A small image classifier, trained from scratch.
Data: trained on simulated grey scan slices of phantoms with and without marks, 245000 training examples, 4.2 epochs.
Rows from block 10, named by matrix and row number. Rows with one number belong to one neuron. Each number is 50 + 10 x the weight over its row's rms, rounded and kept within 0 to 99. All counts start at 0. After the name is the row's rms in percent of the matrix's.
# fc1: MLP up (model.blocks.10.mlp.fc1.weight, 1536x512), inputs 0-127
# fc2: MLP down (model.blocks.10.mlp.fc2.weight, 512x1536, transposed), outputs 0-127
fc1.137 085:51 44 50 55 47 63 57 49 26 43 59 62 65 45 44 35 71 62 34 39 54 49 48 58 45 59 42 57 64 52 55 29 27 66 62 59 47 47 63 30 58 63 46 55 66 48 59 58 33 51 53 50 45 34 45 41 50 53 48 41 53 65 47 53 42 55 53 44 61 43 64 62 73 55 65 27 49 41 44 44 52 40 54 48 46 21 62 41 40 52 59 52 44 45 46 37 54 57 51 39 61 51 60 54 56 44 53 46 48 57 50 23 63 54 56 29 55 64 46 55 39 57 45 48 50 53 36 56
fc2.137 111:50 47 56 44 44 56 46 50 52 42 53 47 51 58 54 43 50 44 46 52 64 50 41 49 03 52 40 61 59 51 76 52 50 50 57 50 49 50 54 59 53 73 56 49 43 46 50 48 47 54 44 43 41 53 42 44 48 55 49 49 22 50 58 53 43 46 49 48 51 40 45 47 60 52 47 57 46 56 50 53 55 59 53 56 54 55 53 51 55 48 49 49 00 48 53 53 17 43 51 49 48 53 61 52 53 47 53 50 52 44 52 52 46 53 53 50 44 43 38 60 54 54 49 57 63 46 50 56
fc1.138 079:54 35 60 54 56 47 67 39 53 49 57 51 44 44 40 57 52 37 55 50 44 47 47 54 59 62 49 69 69 41 48 63 53 62 65 39 64 70 47 57 38 33 25 50 71 56 53 36 44 55 46 59 52 46 59 24 55 55 36 50 48 62 31 74 61 60 42 34 52 42 48 56 63 62 55 36 66 47 40 56 59 43 61 55 31 43 35 58 52 45 56 45 46 46 52 39 52 31 56 42 58 52 51 53 49 33 62 42 39 47 39 33 62 44 46 48 37 45 50 70 43 52 62 53 39 45 49 49
fc2.138 096:54 53 51 41 46 46 50 53 50 43 59 52 54 50 45 53 48 48 45 46 56 58 48 49 10 55 47 56 55 58 67 56 45 56 44 47 55 59 57 60 51 66 62 62 45 50 47 49 44 62 48 42 52 58 52 54 38 48 52 46 32 50 43 55 53 48 43 49 45 50 58 53 47 52 58 42 44 50 54 49 67 43 51 51 47 48 50 57 50 54 58 62 01 45 52 43 15 52 43 46 44 45 57 53 43 52 51 56 47 54 47 43 52 50 54 52 38 55 46 46 40 50 55 58 48 50 40 41
fc1.139 092:37 36 46 27 37 55 41 54 48 54 45 65 49 33 63 58 53 52 68 60 32 60 57 48 53 38 55 32 54 37 49 63 47 45 55 51 54 76 50 43 46 57 77 48 55 43 48 60 48 50 74 39 47 53 47 30 47 35 50 49 56 49 45 42 40 44 50 47 49 27 60 65 41 36 46 52 54 42 38 50 54 27 62 30 35 62 65 33 49 62 63 54 61 53 64 41 38 51 52 39 31 43 48 46 45 49 38 37 44 45 45 46 45 74 42 42 61 52 75 50 75 41 34 57 36 41 62 50
fc2.139 091:48 42 45 52 52 55 54 52 55 46 32 63 57 49 40 44 52 56 44 45 40 32 46 52 89 66 55 68 42 50 26 47 59 62 56 55 55 52 56 54 49 36 43 49 39 55 58 39 64 50 50 39 42 54 53 54 59 51 57 54 90 60 54 45 59 53 56 49 53 50 48 42 51 40 39 43 47 56 53 46 40 52 45 56 55 46 45 60 43 41 54 50 99 51 40 43 90 52 61 54 59 54 55 61 48 56 48 43 49 47 38 41 45 58 54 47 52 58 55 48 57 49 46 61 47 56 40 49
fc1.140 107:34 46 55 47 53 39 46 54 62 36 53 48 55 41 49 42 42 60 60 65 68 42 39 47 53 40 48 36 53 42 45 69 67 37 62 38 65 57 23 43 46 57 47 50 48 64 60 60 46 76 38 61 64 54 55 43 63 46 31 49 45 50 61 47 55 39 50 40 54 45 53 43 49 49 40 37 58 39 53 67 55 61 68 57 38 60 58 50 46 41 56 51 55 60 41 64 54 52 41 62 40 51 45 48 30 45 51 55 59 72 65 61 69 39 44 45 57 80 37 68 56 37 56 27 42 48 44 36
fc2.140 095:63 46 47 38 41 44 55 38 55 43 63 56 63 49 55 65 50 64 52 40 49 39 56 57 30 41 47 50 36 49 52 65 43 62 48 39 38 56 56 61 59 61 47 48 35 39 53 65 53 70 52 56 54 40 64 42 46 62 48 67 48 30 26 65 48 52 31 65 42 62 56 44 67 66 66 48 45 36 62 43 43 35 43 53 50 39 63 44 52 64 41 66 39 54 34 50 28 42 43 58 52 48 39 74 51 49 52 47 52 65 51 34 40 22 50 45 51 61 65 40 43 51 56 48 45 46 46 59
fc1.141 097:44 46 48 30 43 68 46 62 48 57 49 63 53 45 38 71 46 39 64 52 52 49 42 55 47 49 56 37 33 58 60 69 65 47 50 38 47 70 46 56 37 53 55 49 56 51 54 49 68 55 58 58 54 62 57 35 58 42 47 64 42 47 57 36 52 37 57 60 30 34 50 63 28 50 56 62 44 43 45 62 44 40 56 50 46 53 41 49 48 57 69 41 61 40 43 46 33 36 51 69 28 50 49 47 37 49 41 40 49 50 55 55 48 48 53 49 64 48 72 68 62 51 27 49 34 59 38 33
fc2.141 092:46 38 40 43 59 42 47 49 57 52 55 58 51 50 27 53 54 71 42 53 32 31 48 37 54 53 53 61 40 46 30 52 60 66 44 55 58 57 53 38 56 49 38 45 46 44 51 46 55 44 62 50 68 54 63 59 49 50 53 64 60 63 48 48 65 61 52 49 50 44 51 49 58 38 42 43 48 57 58 42 38 58 45 45 70 50 58 60 49 43 44 55 92 59 37 50 81 51 53 41 55 47 62 56 54 50 55 44 48 38 42 35 47 44 53 54 58 61 64 51 54 52 53 64 31 65 42 49
fc1.142 102:54 49 52 54 64 57 68 65 38 42 56 50 62 61 56 40 52 58 43 39 52 56 60 70 49 39 53 55 63 53 67 18 50 51 52 48 48 64 43 48 33 63 56 48 30 59 64 51 53 41 42 69 57 47 61 40 50 46 55 50 42 52 50 42 54 58 49 46 58 47 49 68 67 79 60 44 44 59 46 47 43 43 41 55 39 42 55 45 60 53 54 70 57 62 55 26 55 49 48 46 63 61 51 55 67 53 59 43 66 57 54 27 52 48 56 72 48 53 56 53 45 70 44 51 49 44 43 57
fc2.142 116:52 41 66 44 37 43 62 47 55 50 55 56 52 52 48 53 52 36 52 54 53 49 48 51 01 45 44 53 53 47 67 47 53 48 53 48 53 59 50 58 43 70 51 58 37 47 51 62 50 36 46 53 41 52 44 49 52 41 43 33 27 56 53 43 56 53 59 41 54 48 55 38 46 40 43 53 49 62 44 49 51 50 54 46 58 54 51 50 52 50 46 46 06 47 55 57 18 54 54 44 55 56 61 47 51 49 47 59 42 51 57 51 43 52 52 46 46 49 35 49 49 50 61 54 51 57 44 51